From a checkpoint of a small contrastive audio-text model: trained on chords played on synthesised instruments.
Rows from block 9 of the audio encoder of a small contrastive audio-text model, named by matrix and row number. Rows with one number within an expert belong to one neuron, the router's apart. Each number is 128 + 32 x the weight over its row's rms, rounded and kept within 0 to 255. All counts start at 0.
After each expert's rows are labels from the 100 clips, of 14976, where the router gives the expert most weight on average: "strongest on" is what is common among them. Only what is clearly more common there than usual is listed. The data: chords played on synthesised instruments. In brackets: how many of the 100.
# router: router (encoder.blocks.9.mlp.router.weight, 8x160, trained with AdamW), inputs 80-159
# gate: expert gate (encoder.blocks.9.mlp.gate, 8x32x160), inputs 80-159
# up: expert up (encoder.blocks.9.mlp.up, 8x32x160), inputs 80-159
# down: expert down (encoder.blocks.9.mlp.down, 8x160x32, transposed), outputs 80-159

# expert 1
router.1 [ 96 150 109  75 171 134 107 120 139 114  79 139 133 136  70 150 111 146  77 122 172 152 115 183 118 128 136 105 181  86 137 105 132  99  86 136  93  90 120 162 138 183  76 107  90 165 136 168  91 123 122 111 127 109 107  48 102 133 168 141 106  63 155 137 156 126 105 120 172 115 115  93 111 182 162 106  94 112 153 114]
gate.3 [139 143  85  72  91 112 131  97 134 103 166 136 145 121 121 150 124 182 157 103 112 142  73 159 112 211  91 159  86 125 116 195 154 167 125  88 160 120 175 131 148 131 130 105 155 136 103 114  95  85 119 137 121 168 118 124 109 117 144 102 128 132 157  62 150 166 102 168 117 205 115 128 169 104 117 145 147 167 144  96]
up.3 [ 86 121 105 146 129 113  84 155 198 140 118 130 121 109 160 138 148  87 157 102 129  95 144 135 137  95 169 127 124 137 141  65  73 129 111 145 106 158 103 172 143 129 113 123 176  69  97 106 122  76 135 111 142 112 169 172 130 120 107 161  40 139  65 127 134 121 126  59 132  78 109  92  92 172 147 112 147  83 113 136]
down.3 [145 147 174 126  97 134 120 175  94 118 136 134 184 142 164  88  86 131 113 118 149 122 136  89 125  89 158 149 144 104 103  97  95  81 157  96 118 104 111 112  62 129 118 142  84 146 131 160 102  88 146 174 140 125 155  90 108 179 156  59 123 122 113 108 156 167 142 112 145  66  66 154 207 255 150  30 115  60 114 102]
gate.4 [163 171 164 128 109 231 106  70 144 128 144 180 148 168 146  80 140 196 146 141  69 141 167 130 155 255  95 112 111 117 124  97 109 154 110 134 152 181 127  87 121 114 121 190  85  93 125 106 145 131 121 131 105 127  87  80 137 108  71 170 156 126 105 138 117 115 156 158 119 142  84 100 120 144 121 127 121  86 114 108]
up.4 [162 141 134 113 147 199 193 133 120 107 106 148 151 118 115 128 114 187 182  43  93 113 119 163  78  87 132 112 170  84 109 185 120 114 157 136 141 124 174  76 161 133 126 116 142 119 160 127 151 155  34 153 134 144 152 124 119 106 121 208 102 117 123  98 114 133 114 131 159 130  82 157 204 187 159 132 167 140  84 162]
down.4 [ 81 111 137 108 158  94 140 111 202 111 146 136 137 115 167 117 153 154 107  67 134 113  90  50 139 158 144 146 138 176 133 122 105 134 130 122 130 110 153 125 123 175 186 137  84 118  91 103 155 215  83  93 135  98 184 181  64  88 115 179 191 148 137  91 123 131 137 147 105 151 133 124  93 167  76 117 105 144  77  89]
gate.5 [131 138 118  67 175 104  87 206  68 126 115 146 135 103 105 141 186 102 127  97 102  68 135 109 200 141 114 169 178  91 104 147 150 132 124 179 168  73  64  87 131  96 115 141 148 145 154  78 167 150 127 107 132  57  97 131 125 127 155 120 142 107 127 101 115  95 117 136 118  64  88 167  88 129 131 144  90 120 160 119]
up.5 [ 97 115 104 144 190 104  81 153 102  93 115  95  90 124 139 116 123 123 175  94 118 135 149  95  78 158 154 144 101 106 108 108 193 105 153 142  60 139 100 186 144 131 106 146 127 118 148 167 129 162 134 149 144 108 141 157 118  97  82  88 161 113 117 138  97 104 137  50 100 141 101 126 166 151 162  63 174 179 122 151]
down.5 [107 108 153 157 103 113 174  81 163 128 178  97 100 143 159 153 172 138  75 165 161 147 121 143 142 142 166 114  79 143 135 119  82  99 112  66  89 162 140 122 169 164 126  21  97  56 111 156 133  82 173 165 181  96 126 109 114 132  98 161 100 133 108 147 128 121 112 127 108 201  85 151  87  98 102 120 109 139 108 102]
strongest on: reverberation (66); text has "room" (66); text has "reverberant" (66); organ-like (29)

# expert 4
router.4 [125  81 181 147 110 183 120 156 180 163 123 115 129 102 169 104 118 140 196 137 154  97 118  93 156  88 191 114  82 152  89  67 161 179 151 129 127 158 137  55 158  85 180 131 130 129 177 144 191 156 133 151  93 159 124 140 175 120 117  88 178 119 109 105 148 155 120 119 171 131 151 173  72  71 154 150 168 178 164 110]
gate.3 [ 92 127 176 151 166 125 124  68  77 178  91 145 153 138 175 129 105  86 193 105 145 145 157 111  90 116 111 134  56  49 134  88 107 129 150 154 124 140 126 165 132 125 170 140 158  32 142 142  93 140  90  84 136 227 143 182 125 122 130 141 193 135  85 130 129 125 118 213 124 128 112 123 184  72 145 152 124  74  96 151]
up.3 [189  94 113 117 149 155 148 170 168  99 136 137 118  85 140 110 157 100 154  94 108 105 100 103 193 122  88 108 213 149  96 113 101 149 122 119  68 155 142  88  86 110 120 129 150 179  97 138  94 150 162 164  92  59 128 133 142 143 134 108  93  94 135 122  84 116 138 117 176 166 142 154 105 139 183 100 145 128  88 117]
down.3 [130 132 182 150 152 167  84  79 138 152 186 105 173 163 132 140  52 192 141 209  64 119 143 141 125 112  25  93 111 110 140 121 124 108 158 141 114 155  65 136 117 162  94 101 133 104 182 101 192 166  99 162 130 110  58 154 131 106 164 132 153 129 105 150 156 149  83  29 128 113 115 127 162 153 137 104  88 118  78 118]
gate.4 [ 95 141 124 150 158 168  85 113 135  77 170 163 106 125 155 138 136 130 202  36 146 121 159 131  99 132 106 145 135 127 105  89 106 147 119  81 126 116 135 136 149  95 101 138 143 124  86  62 131 152 100 194 114 124 252 140 172  81  81 128 156 129 134  96 138 172 106  99 130 151 114 134 156 142 112 202 169 197  69 129]
up.4 [135 157 194 178 125  98 150 194 180  91 126 103  84 146 107 163  88 191 123  96 205 139 144 174 117 143 100 118 131 152 143 120 167 120 141  96 142 103 158 135 120  79 111 111 164 188 153  92 126 123  75 174 136  31 180 122 151  90 145  99 108 108 114  81 176 142 118  81 138  63 145 110 164 111 108 130 129 153  98 107]
down.4 [132 143 128 114 124  94 158 173 200 156 110  96 156 154 120 129 124 133 187 162 117 130 135 163  94  55 202 124 135 200 167  78  92 145 121 119 173 115  75 121 191 100 121  87 119 101  70 143 118  77 146 161 112  65 141 124  89  65  76 110  96 138 124  90  81 146  96 129 120  78 152 135 122 215 186 165 168 188 105 121]
gate.5 [121 110 139 179 146 132 117  77  60 138  72 131  36 123 129 128 114 114  92  46 117  97 115 149 102 102 115  67 121 149 132 122 129 154 171 152 114  77 147 127 101 111 142 139 147 156  80 131 115 199 146 144 108 138 111 151 107 159  70 100 100 124 147 124 148 120 158 161 140  63 129 138 201  95 179 187 150 132 148 174]
up.5 [163 146 106 160 126 115  98 174 110 165 119 145 119 138 119  80 113  50 141 216 201 152 136 150 119 212 204  69 118  67 153 135 123 149 110  89 123 131 127 144 105  94 173  89 132 147  82 170  98 162 120  68 125 190 183 119 144 134 127 137 130 134  98  92  86 130 129 132 141 199 154 102 143 144 109 141 207  55 111 179]
down.5 [148 167 142 182 173  83 108  98 153 134 124 148 154  98 147 120 111 150  69 121 102  78 183 143 156  96  84 110 143 174 131 101 131 141 118  74 199 213 162  94 104 111  83 174  63 139 130 171 122 143 176 126  96 132 101 132 121 168 112 100  77 108 126 126 151 152 100  64  99 127 105 138  85 160 135 163  98 131  62 116]
strongest on: arpeggio (86); marimba-like (38); rumble (34)

# expert 7
router.7 [116 113  99  96  94 142 123 142  93 145  84 131 163 169 129  68 107 144 102 113 181 122 107 187 119  84 138  87 158  90 145  45 162 139 111 107 136 145 125 168  73 126 119 103  65 213 137 116 136 150 118 132 150 130  88 109  92 145 139 161 130 129 175 122 181 110 123 117 148 122 165 157 110 178 151 150  72 169 110 153]
gate.3 [137 115 140 141 151 136 144  99 128 134 157 131 166  71 175 115 135  88 134 207 150 107 155 103 135  73  59 150  99 142 132  86 109 140 124  88 158 121 147 103 151 137 142 198 103 151 141 153 102  58 139 118 183 184  81 102  97 174  80 185 170 127 126 106 125 140 138 133 130 154 135  81 145 139 100 127 118  61  82 163]
up.3 [122 137  97 117  94 115 114 103  42 119 123 103 178 139 181 118 121 194 100 111 163 155 113 174 113 118 116 153 109 119 138 101 112 154  88  66 159  82 147 145 185 104 145 172 107 153 127 129  80 160 131 218 141 152 230 143 129 142 150  87 101 145 120 114 109 103  80  94 110  83 107 151 170 163 145 150 152  94 143  88]
down.3 [134  95 148 129 142 100 149  85  92 148 164  83 107 108 159 131 165  78  90 115 110 108 102 135 180 101 109 151  69 109 145 134 104 107 165 162 196 126  68  98 176 126 167 169 141 158  82  69 134 155 160 176 135 212 112 135 165 144 158 128  99 125 101 141 115 103 132 150 204 129 154 122 136 113  91 198 119  99 148 155]
gate.4 [116 126 134  76 125 152  91 170 144 113 173 102 139 140  87 116 142 123 196 113  60  89  71 150  94 121 141  82 116 159 112 115  60 181 132 179 118 153 160 132 181 125 120  57 170 106 122 111 132 138  81 183 111  97 127 126 118 133 128 174 110 112 167 194 153 163 117 160 165 215  80 112 181  41  71 171 131 171  21  75]
up.4 [129 111 147  74  85 123 136 186  81 131 175 147 202 121 120 148 132 126  76 148 127  96 126 135 153  76 128 111 102 122 146 142  94 151 126  53 155 141 153 174 217 131 125  94 115 118 111  72 137 128 126 135 169 100  81 117 147 136 114 131 113 137 108 177 188 135  87 114 165 206 127 109 138  84 100 135  88 139  80  74]
down.4 [157 105 165 148 134  76 132 121 149 108  44 113 117  86 163 117 159 109 126 167 147 126 131 116  69 128 156 105  99 184 115 143 169 122 146 186 172  80 104  95  72 118 137 161  84 165 128 163 107 125 106  94 117 151  98 107 139 148  79 156 121 106 132 126 118 125 129 165 117 176 180  77  76 135 167 169 155 179 123  88]
gate.5 [135  81  92 102  78  36 148 206 144 119 110 104 120 123 102 124  80  90 122  40 127 100 116  95 162 148 199  98 140 133 104 105 153 154 125 153  83 167  87  90 119 161 122 130  94 208 101 150  74 150  83  88 102  80 155 106 113 152 152 113  89 117 132 140 119 140 162 127 154 189  84 141 105 143 152 178 112 152 115 120]
up.5 [154 115 107 133 138 155  95 187 155 111 126 105  99 117 146 151 205 212 190 178  83 112  81 155 169 112  87  87 162 141 136 132 106 151 155 163 186 144 164 118 172  95 159  96 152 140 148  75 138 103 154 154 113  68 112 138  94 210  77 133 125 119 114 136  85 140 136 143 135  74 118  79  92  63 106 128 147 134 162 129]
down.5 [138 151 150 125 143  84 119  48  82 135 147 149 129 127 105 130 130  48  99  81 151 130 160 114 130 133 136 119  76  59 113 107 124 139 135 172 119  87 144 195 129  91 153 143 118  78 122 145 167 151 161 106 159 186 157 148 150  56 151 163 114 158 154 142 155 132 141 126 150 143  88 151 139  97 113  91 121 101 197  95]
strongest on: the note B (65); muffled (low-pass) (39)

# expert 0
router.0 [168  89 124 155 126 154 132 156 127 143 134 141 110 154 143  92 128 103 137  94 157  95 153 131  64 101  73  79  93 139 120  92 130 150 121 164 111 147 139  94 165 127 201  98 129  92 157 107 132 168 153 125 108 172 146 183  94 162  98  85 140 139 134 103 199 115 173  96 140 131 140 129 118 167 147 152 135 150 111  57]
gate.3 [124 153 123 142 106  57 110 205 125  66 117 133 108 126  97 109 112 163 172 103 116 125 147 196 117 138 139 104  90 122 119 155 156 136 173 117 139  85 167 126  86 137 133 136 149 117  82 179 137 112  84  95 120 128 227 123 148 123 136 130 196 161 198 132 117 137  95 159  90 144 128 122 195 171 147  93 165 134 168 141]
up.3 [142 170 150  70 101 133 168 118  99  99 138  76 169 133 110 171  64 179  83 185 178 146 130 114 158 121 127 162 136  95 119 112 221 105 150 183 119 155 104 105 163 150 148 141 130 106 155 119  86  43 149 149 167 138 100 137 178 124 180  99 120 151 111 144 150  71 135 140 140 147 211 147 120  85 164 103 166 140 130  92]
down.3 [164 162 113  67 114 141 161 143 143 124 135 163  89 140 114 132 113  80 230 164  89 121 151 141 120 141 132 106 145 136 143  61 173 173 140  79  71 103 129 154 114  82 131 136  84 117 140  89 144 163 147 116 109 159 195 140 115  73 120 103 121 104 161  68 135 124 129 129 132 143 138 127 118 132 114 116 117 122 160 100]
gate.4 [185 155 128  98 128  47 110  88  76 137 161 131 125 125 105 101  73 135  87 147 123  66 153 134 155 116 111  90  75 119 104 122 128 150 170 199 149 165 119 186 135  83 123 148 113 169 146 143 151  77 151 109 104  90 160 125 110 114 103 119 122 113 121 141 169 168  80  95 115 124 155 117 148 136 135  90 137 149 125 101]
up.4 [129 108 149 127 143 121  77  58 140 134 236 142  74 158  82 134 131  91 177 221 150 127 189 158 121 157 122  84 102  88 126 101 122 118 110 201 130 147  82 181  88 113 110 134 158  98 180 155 121 136 121 153  99 100 164 136 148  97 140  56 112 127 118 113 147 133  51  70 138 100 131  97 149 122 107  97 154 171 122  94]
down.4 [152 137 131 171  97 120 170 165 131 130 127 119  95 121 140 119 182  46 167  91  74 133 125 158 185 170 165 121 158 186 111 129 123 213  94  86 180  94 118  89 148 167 127 129 157  94  70 110 110 143 144  92 130  93 156 138 152 118  91 135 101 148 144  91 204 114 155 147 151 179  69 135 131 143 114 108  72 156 122 154]
gate.5 [118 115  82 134 125 188 140 161  90 127 142 101 101  76 147 140 106  72 125 188 116 126 151 162 119 218  93 118  82  84 134  71 130 112 133 138 146 180 156 134 132 102 118 119  19 103 101 170 104 120 191 146 150 193 120 108 122 169 122  77 101 101  89  84 143 127  95 168 117 135 117 149 187 134  91 156 166 133 193 124]
up.5 [110 141 160 120 123 122 139 141 131 104 184 116  99 147 154 100 155 169 126 184  92 108 102 172 153  47 133 121  64 121 127 179 131 119 155  82  94 142 147 129 152 143 151 135 140 153  59 149  88 125 127  52 142 116 180 117 111 165 147 106 136 105 137 137 161 167 138 146 127 164 122 109 151  90  94  91  82 147 172 136]
down.5 [117 146 183 119 134  71 170  75 160 181  39  82 176 119 136 140  94 157 191  89 138 164 167 100 168 104 177 240 111 144 137 164 115 154 161 148 141 164 130 121  85  90 118 109  89 139 149  97 117  74 101 132 170  79 138 116 142 127 110 132 130 117 142 112 174 141 152 158 142  46  96 110  99 106 103 116 146 151 117 113]
strongest on: the note B (94); playing: arpeggio up (57); plucked string-like (29)

# expert 6
router.6 [ 84  61  68 126  97 150 152 118 122 153  97 134 126 145  92 130 139 143 116 134  85  91 154 161 133 130 146 120  68 141 175 142 123 141 106 130 171 125 135 119 109 149  88 146 136 170 117 132 132 129 154 172 114 131 132 145 153 126 140  77 165 165 177 109 114  59 146 161 127 156  81  77 167 111  98 135  70 154 165 142]
gate.3 [121 138 118 207 152  82  94 138  32 102 143 163  90 145 125 112 149 166 113 178 180 113 103 123  98 134 131  96  82 131 115 130 197 107 141 155  81 164 154 121 106 100 159 190 135 137  65 114 154 124 174 159 107 132 144 138 196 192 143  90 151 131 110 137 129 109 115  86 137  80 169 156 118  86 146 135 149 130 115 101]
up.3 [180 152 149 137 158 142  95 147 197 186 114 118 152 132 106 122 139 148  99 135 158  90 183  82 129 101  98 122  77 122 142 153 148 144 134 104  58  72 146 167  51 107 103  82 168 148  70  73 122 173 156 176 110 139  57 120 128  91 101  80  93 104 154 140 124 132 104  71 138  84 113 136 124 174 152 122  99 133 116 154]
down.3 [148 126 128 129 168 121 106 181 114 132 127 114 187 130 138 132 132 115 143 100  84 105 127 165 131 124 200 126 127 148 105 126 126 125 109 109  97 187 115 147 127  91 133  86  92  86 140 200  85 173 163  77 132 138  95 115  90  54 160 116 127 122 100 112 126 155 113 177 113 118 126  89  91 188 158 104 113 185 160 110]
gate.4 [154 130 201  80  98 108 171  90 199 146 118 140 149 128 152 119 146 117 142 145 101 109 131 156 145  95 131  86 138 157 111 119 172 192 149 108  90 148 160 102  64 122 180  61 227 123  97 107 125 182  74 109 156 188  94 178 133 154  98 139 145 124 125 104 160  90 182 124 131 224 102 166 166 104 104 119 127 118  93 134]
up.4 [134 120 121 153 157 136 169 111  87 139 125 166 101 111 137 112 153 172  50  81 162 113 112 150  88 127  73 120 141 148 142 107  95 100 185 174 149 144 111 103 235 144 135 202 103  93 129 138 143 146 105 153 154  43 114 110 139 155 197 148  71 148 148  99 115  99 139 116 147 111 119  97  82 144 148 105 211 128 173 132]
down.4 [ 78 145 152 197 109 117 132 114 164 115 103 186 107 117 100 142 145 120 148  57 196 113 131  71 124 167 164 185 134 133 225 139 118 122 152 124 103 154 162 136 112 145  95 122 125 112 183  47 152  88 145  79 126  90  70  92  93 151 125 110 102 122 156 168 143 129 126 153 101  99 143 116 112  81 119  58 130 144 137 109]
gate.5 [116 119 147 147 158 194 113 142 113 157 172 111  64  99 133 167 166 108 149 127  44 115  68 113 142 139  82  82 130 186 153 138 132 127 136  59 182 114 118 129 179 144 144 125 164  75  71 113 136  97 200 171 149 123 153 170 144 136 119 128 133 157 153 103 106 118  67 220 120 108 148 160 185  93 120 153  57 145 101 130]
up.5 [140 118  55 116 130 163 108 165 163 121  85 136 133 119 118 126 113 102 141 136 160 150 128 120 121 150 158 102 148 100 158  58 116  81  69 109 142 139 165 174 149 137 111 155 116 185 156 152  96  93  87 186 160 194 160  84 138 135  73  89  79 130 178 170 116 174  82 111 131 211 112  76 160  72 156 121 140 125 126 110]
down.5 [148 158 152 111 172 245 153  90 153 106  74 157 188 143 140 111 114  78 147 137  66 154  98 114 164 131 146 180 121  85 138 168 114 121 115  96  85 121 117 132 102  98 111 129  94 128 139 118 129 123 148 109 154 162  67 202 213 135 158 126 176 153 143  97 101 119 111 208 166  77  69 123  90  76  90 166 152 126 165 121]
strongest on: arpeggio (84); rumble (47); marimba-like (42)

# expert 5
router.5 [190 108 138 167 117 157 132 100 125 153 125 148 139 139 125  85 145 118 140  87 129 106 119 104  84 127 143 144 145 151 100 154 176 134 109 137 170 115 137 110 128 101 220 140 149 121 184 115 137 156 109 110 127 128 123 148 125 107 129 122 182 135 101 104 139 107 164 152 142 164 110 212  77 117 125 157 150 132 112  65]
gate.3 [144  86 160 172 133 152  97 157 115 142  38 134 129 132 111 118 155 137 155 199 156 111 126 148 187 213 108 112 133 189 150 100 118 150 142  79 149  80 152 142 142 116 163  74 173 135 169 119 181  92 179 118 130 132  32 133 136 229 104 115 156 121  79 145 147 105 116 123 138 132 161  65  78 102 209 116 118  99 124 124]
up.3 [ 72 158  83 188 147 122 140 167 148 124 131  95 172  92 132 125 107  80 151 172 173  93 159  86  86 158 154 110 169 122 123 142 113 101 128  37 110 103 102 114 160 147 126 161  74 114  95 148 120 147 107 173 152 159 103 156 130 150 129 140  99 162 121 104 146 131 119 120  97  77  96 145  96 147 121 175  94 125 115 143]
down.3 [119 190 116 172  76 159 158 144 179 106 167 127  87 136  97 100 128 115 135 184 124  60  77 130 167 176 139  90 140 169 192 117 130 157 136 115 120 137 106 140 137  59  99  72 142 172 120 109 138 150 181 107 153 141  58 162 151 133 104 125 173 113 124 151 102 145 143  87 133  58 103  81 139 110  98 146 157  79 131 122]
gate.4 [156  95 163 160 124  91  84  77 116 124 118 156  75 138 137 132 130 165  91 118 147 120 117 126 182 139 145 102 116 156 162 144 157 176 151 160 143 128 199 149 152 107 148 112 131 122  57 202 201 130 108 142  90 128 118 148 121  99 131 113 154 131 121 106 130 114 129 160 112 101 150 117  86 211 101  68 114 124  74 137]
up.4 [130 151 168  97 164 137 150 115 184 108  48 117 138 120 106 139 127  94  87 112 160 122 130 139 126 125 153 158  99 205  96 105 222 122 134 141 106 169  99 126 140 113 103  84 150 100 112 111 155 201 124 233 116  85 117  94 159  70 150 151 177  98 102 151 132 129 139 179 163  89 100 101 152 117 115 190  90 186 117 120]
down.4 [ 89  91 162 126 132  76 125 179 148 169 171 181 130  84  87 151 101  71  74  85 174 131 144 116 101 101 133  67 104  58 129  56 135 108 130  98 142 122 151 120  97 155 170 134 118 154 112 130 173 178 131 156 152 159  88 118 123 106 158  86 135 148 107 101 169 127 114 154 125 181 173 119 156  61 110 120  81 158  75 141]
gate.5 [131  65  77 123 129  95 166 151 132 139 145 141 161 105 139  85 122 210 175 135 192  98 133 112 156 115 140 102 132 152 122 140 112 154 140 104  68  93 123 123 132 185 134 148 125 110  71 172  98  95 107 165 126  94 135 116 143 185 110 154  30 150 175 137 148 158 105 171 142 133  75 178  86 144 110 133  92 153 111 117]
up.5 [118 141  87  98  95 181 116  51 126 188 158 136  67 130 133 101 156  31 167 206 143  87 109 153 119 135  82 113  84  82 141 148 143 117 113 166 171 132 168 131 121 105 145 139 152  61 120 126 140  45 125 181 136 146 121 156 131  31  97 128  97 120 151 140 151 120 139 114 131 188 168 170 103 120 168 105  91 124 150 114]
down.5 [ 99 120 169 144 120 151 193 132 115 157  77 137 135 102 136 102  92  73 116 128 145 169 139 134  61 117 121 146  95 112 116 159  82 144  86 209 165 205 142 174 165 128  70 188  89 127 116  88  97 155 100 149 123 163 177  99 123 128  52 169  69 110 112 143 138 139 156  98  88 138 107 122 152 156  96  88 169  83 103 142]
strongest on: the note B (78); the note F# (60); rumble (36); root: B (35)

# expert 2
router.2 [163  96 119 172  99 164 114 138 116 132  85 141 128  72 167  76 123 173 122 110 170 106 131 144  89  93  92 138  96 148 132 129 138 133 119  88  82 144 172  43 102  85 189 121 141 159 160  83 180 147 129 145 148 131 137 159 156 138  95 146 178 191 108 108 117  78 177 204 111 165 169 125 124 117  96 149 160 140 116  93]
gate.3 [125  92 106 159  51 145 117 179  73 169 177 165 135 132 141 114 186  86  81 167  85 149 133 119 145 122 132 136 131 143 109  95 134 167 129 162 217 106 134  67 189 149 150 170 150 101 122 115 111 118 213 127 130 161 123 117 161 167 116 145 136 162  99 134 128 111 129  78 145 140 127 139 129  83 130 127 150 122 118 107]
up.3 [113  89 118 160 120 125 127 157  91 127 156 115  79  91  92 102 139 176 113 129 143 177 124 100 200 108 199 111 136  78 140  95 153 151 145 122 132 127 126 131  82 110 191 177 132  86 145 200 179 189 130 133 134 145 102 122 115 166 126 100 168 139 100 141 171 109 130 103 169  78 104 144 134  62 131 124 123 153 159 110]
down.3 [122 122 153  97 154 178 148  97 125 185 136 169  71 172  79 111 106 219 111  91 100 149 177 101 171  70  53 136 101 165 146 118 114 172  95 131 187 113  89 132 161 124  97 176 161  76 129 135 136 148  93 114 104  58 230 101 112 100 116 137 104 128 143 100 123 114 135  68 146 158 123 111 121 140 112  89 139 131 133 118]
gate.4 [136 114  89 162 108  83 168  78 128  99 138 125  76  82 148 121 213 136 123 186 171 136 127  73 126  82  72 104 102 106 140  77 205 137 111 182  91 190 130 155 131 103 169 140 125  83 110 145 139 153 181 158 135 162 135 180 137 172 163 139 115 124 141  58 169 140 118 163 149 111 117 132 103 130  84 128 137 153 121  69]
up.4 [103  98  60  93 102  99 127  75 144 125 198 108  94 130 103 197 198 179 167 124 171 138 146 129 120  95 139 190 112 124 137 148 127 162 100 119 105 190  80 122 129 137 164 145 155 147 108 136 121  79 119 143 141 122 176 157 146 128 100 128  76 130 137 108 160 154 100 109 114 229 114 119  77 150 132  82 173 154  51 152]
down.4 [124 181 114 178 152  90 142  72  80 129 110 106 115 138 130 131 122  79  57 102  83 165 138 118 109  97 184 179 169 128 121 172 123 151  86 136 180 197  74 154 143 125 170 117 122 113  76 205 141 113 128 190 122  97 136 133 193 112 115 127 138 150 201 135 138 175 174 125 160  77 150 122 122 147  79 149 173 103 141 137]
gate.5 [147  76 132  86 119  95 182 141 133 192 157  76 106 146 132 116 125  67 143 165 129 159 102 123 154 117 184 121  88 149 102  60 112 149  96  65 186 131 114  92 115 149 182 104 154 107  78 122 145 143 174  99 150 131 131 126  89  53  71 173 114 157 121 112 112  96  90 139  88 171  91 219 164 149 132 168 126  99 170 111]
up.5 [ 93  84 145 118 169 170  97 106 130 168 155 134  59  85 140 121 121 112 120 149 140  80  95 119 103 203 169 186  98 126 111  81  55 123 110 112 214 179 134 113 128 155 116 137 122  98 107 155 192  85 106 164 144 132  70 130 130 120  92 114 121 134 122 117 121 130  75 116 148 180 126 201 141 150 118 126 108 175 143 135]
down.5 [135  88 161  69 161 118 173 151 128 182  95 116 179 131 144 144 163 147 149 120 115 120 146 191 128 130 213 102  83 114 123  60 130  35 120 171 152 113 112 104 130 109  90 113 126 133 164 179 125 155 126  79 125 113 112 116  84 161 106 164 131 128  98 159 155 141 149 121 119 160  98  48  80 132 118 140 131 167 140 129]
strongest on: pink noise (48); marimba-like (42)

# expert 3
router.3 [151 148 110 142 172 105 139 138 116 169 113 117 103 116 156 162 140 148 177 116 134  74  53  95 118 155 113  72 109 119 103  73 123 179 136 169 125 138 106 160 132  53 133 117 182 105 124 131 102 136 133 112  91 177  87 161 143 149 125  88 130 177 122 153  73 158 160 158 110 170 109 148 118 175  80 127 104  83  84 115]
gate.3 [118 137 175  96 141 128 142  92  85 117  72 148 149 148 144 118 135 198  76 101  56 132 132 150  98 144 129 111 130 155 104 117 182  93 131 132 163 202 136 171 143 161 156 119  90 137 100  78 138 146  86 166  95 143 138 153 114  71 155 141 171 142  97 164 182 108 128 218 107 102 132  82 134 143  65 135 161  98 167 114]
up.3 [146 140 147 154 178 181  55  77 112 136  47 118 106 137 142 123 178 189 119  95 101 116 108 132 152 202 121 112 155  92 161 131 220 112 124 128 148 158 127 128 131 107 128  95  74 107  99 159 160 139  96 202 121 129  77 151 115 160 143 132 141 103  76 131 133 127 119 148 157 120 129  67 105 230 108 174 145 122 132 125]
down.3 [101  86 143 156 127  57 139 110 125 156 152 159  60  85 141 146 169  89 125  64 146 149 137 135 121  97  91 125 129  88 120 134 147 138 153 147 184  71 159  97 109 162 114  93 122 106 113 106 133 142 195 152 143  65  96 115 133  70 192 126 111 129 161  71 126 119 108 129 153 133 183 155 128  94  97 144  82 171 125 133]
gate.4 [155 101  41  94 109 149 131 112 160  98 125 132 101 128 116 113 108 111 155 141  96 105 124 122 125 120  77 140  94 147 157 142 153 161 149 129 155 136 164  96 177  91 142 104 184 187 125  94 182 111 164 109 140 158 142 157 113 160 157 152 146 165 152 131 115 132 141  90 133 172 140 109 134 129 120  71 193 119 163 133]
up.4 [130 155 133 116 117 111  94  55 101  92  95 112  81 117 104 155 147 144 117  88 113 117  59 106 146 126  53 110 183 118 127 169 131 175 161 126 151 115 161 132 137  77 123 108 208 171 144  59 144 151 189 113 110  74 148 176 113 138 170 116  77 133 156 108 128 125 159  43 116 125 135 144 110 131 115 136 166 126 163 113]
down.4 [ 90  81 118  84 151  98 135 144 164  82 129 124 130 138 135 129 160 104 149  97 198  94 170 137  90 107 122 107 124 152 124 122  43  78 101 182 147  60 104 116 141 157 214 147  97 127 104 220 115  49 139 105 132  96 147  85 104 123 112 169 140 132  88 127 122  93 151 190 145  72 177 127 106  89 162 171 139  98 174  87]
gate.5 [ 67 134 131 123  92  67 124  51 182 160 216 151 101 160  62 176 161  52  98 141 106  94 175 131 128 132 113  96 116 143 128  96 151 119  94 136 101 169 149 159 185 156 180 144 107 149 130 155 156 134 151  77 181  58 158 148 165  99 132 150 115 120 180 117 108 134 138 144 108  96 157 136 134  91  65 133 190 102 151 131]
up.5 [ 79 123 122 144 137 123 158  60 128  96 129 200 144  77 146 127  89  75 137 123 124 119 133  79  82 117 144 157  96 132 123 120 114 147 120 103 133 121 170 148 118 149 171 196 159 182 126 201 161 166  96 122 162 153 133 150 142 144 121 165 138 182 157 180 110 129 141 138  90 125 126 132 164 146  74  73 144 132  93 146]
down.5 [ 78 100 153 119 122  71 142 161  68 110  89 162 199 162 138 110 151 151  87 184 109 209 149 127  93 155 105 103 101  91  87 102  91 156 105 128  68 133 124 203 183 161 119 139 145 142 151  83  92 101 117 137 121 122 162 127 148 197 118 154  58 137  98 176 127 150 178 165 158 175 100 105 115 110 126  96 109 125 160 130]
strongest on: the note B (61); thin (high-pass) (51); instrument: marimba-like (27)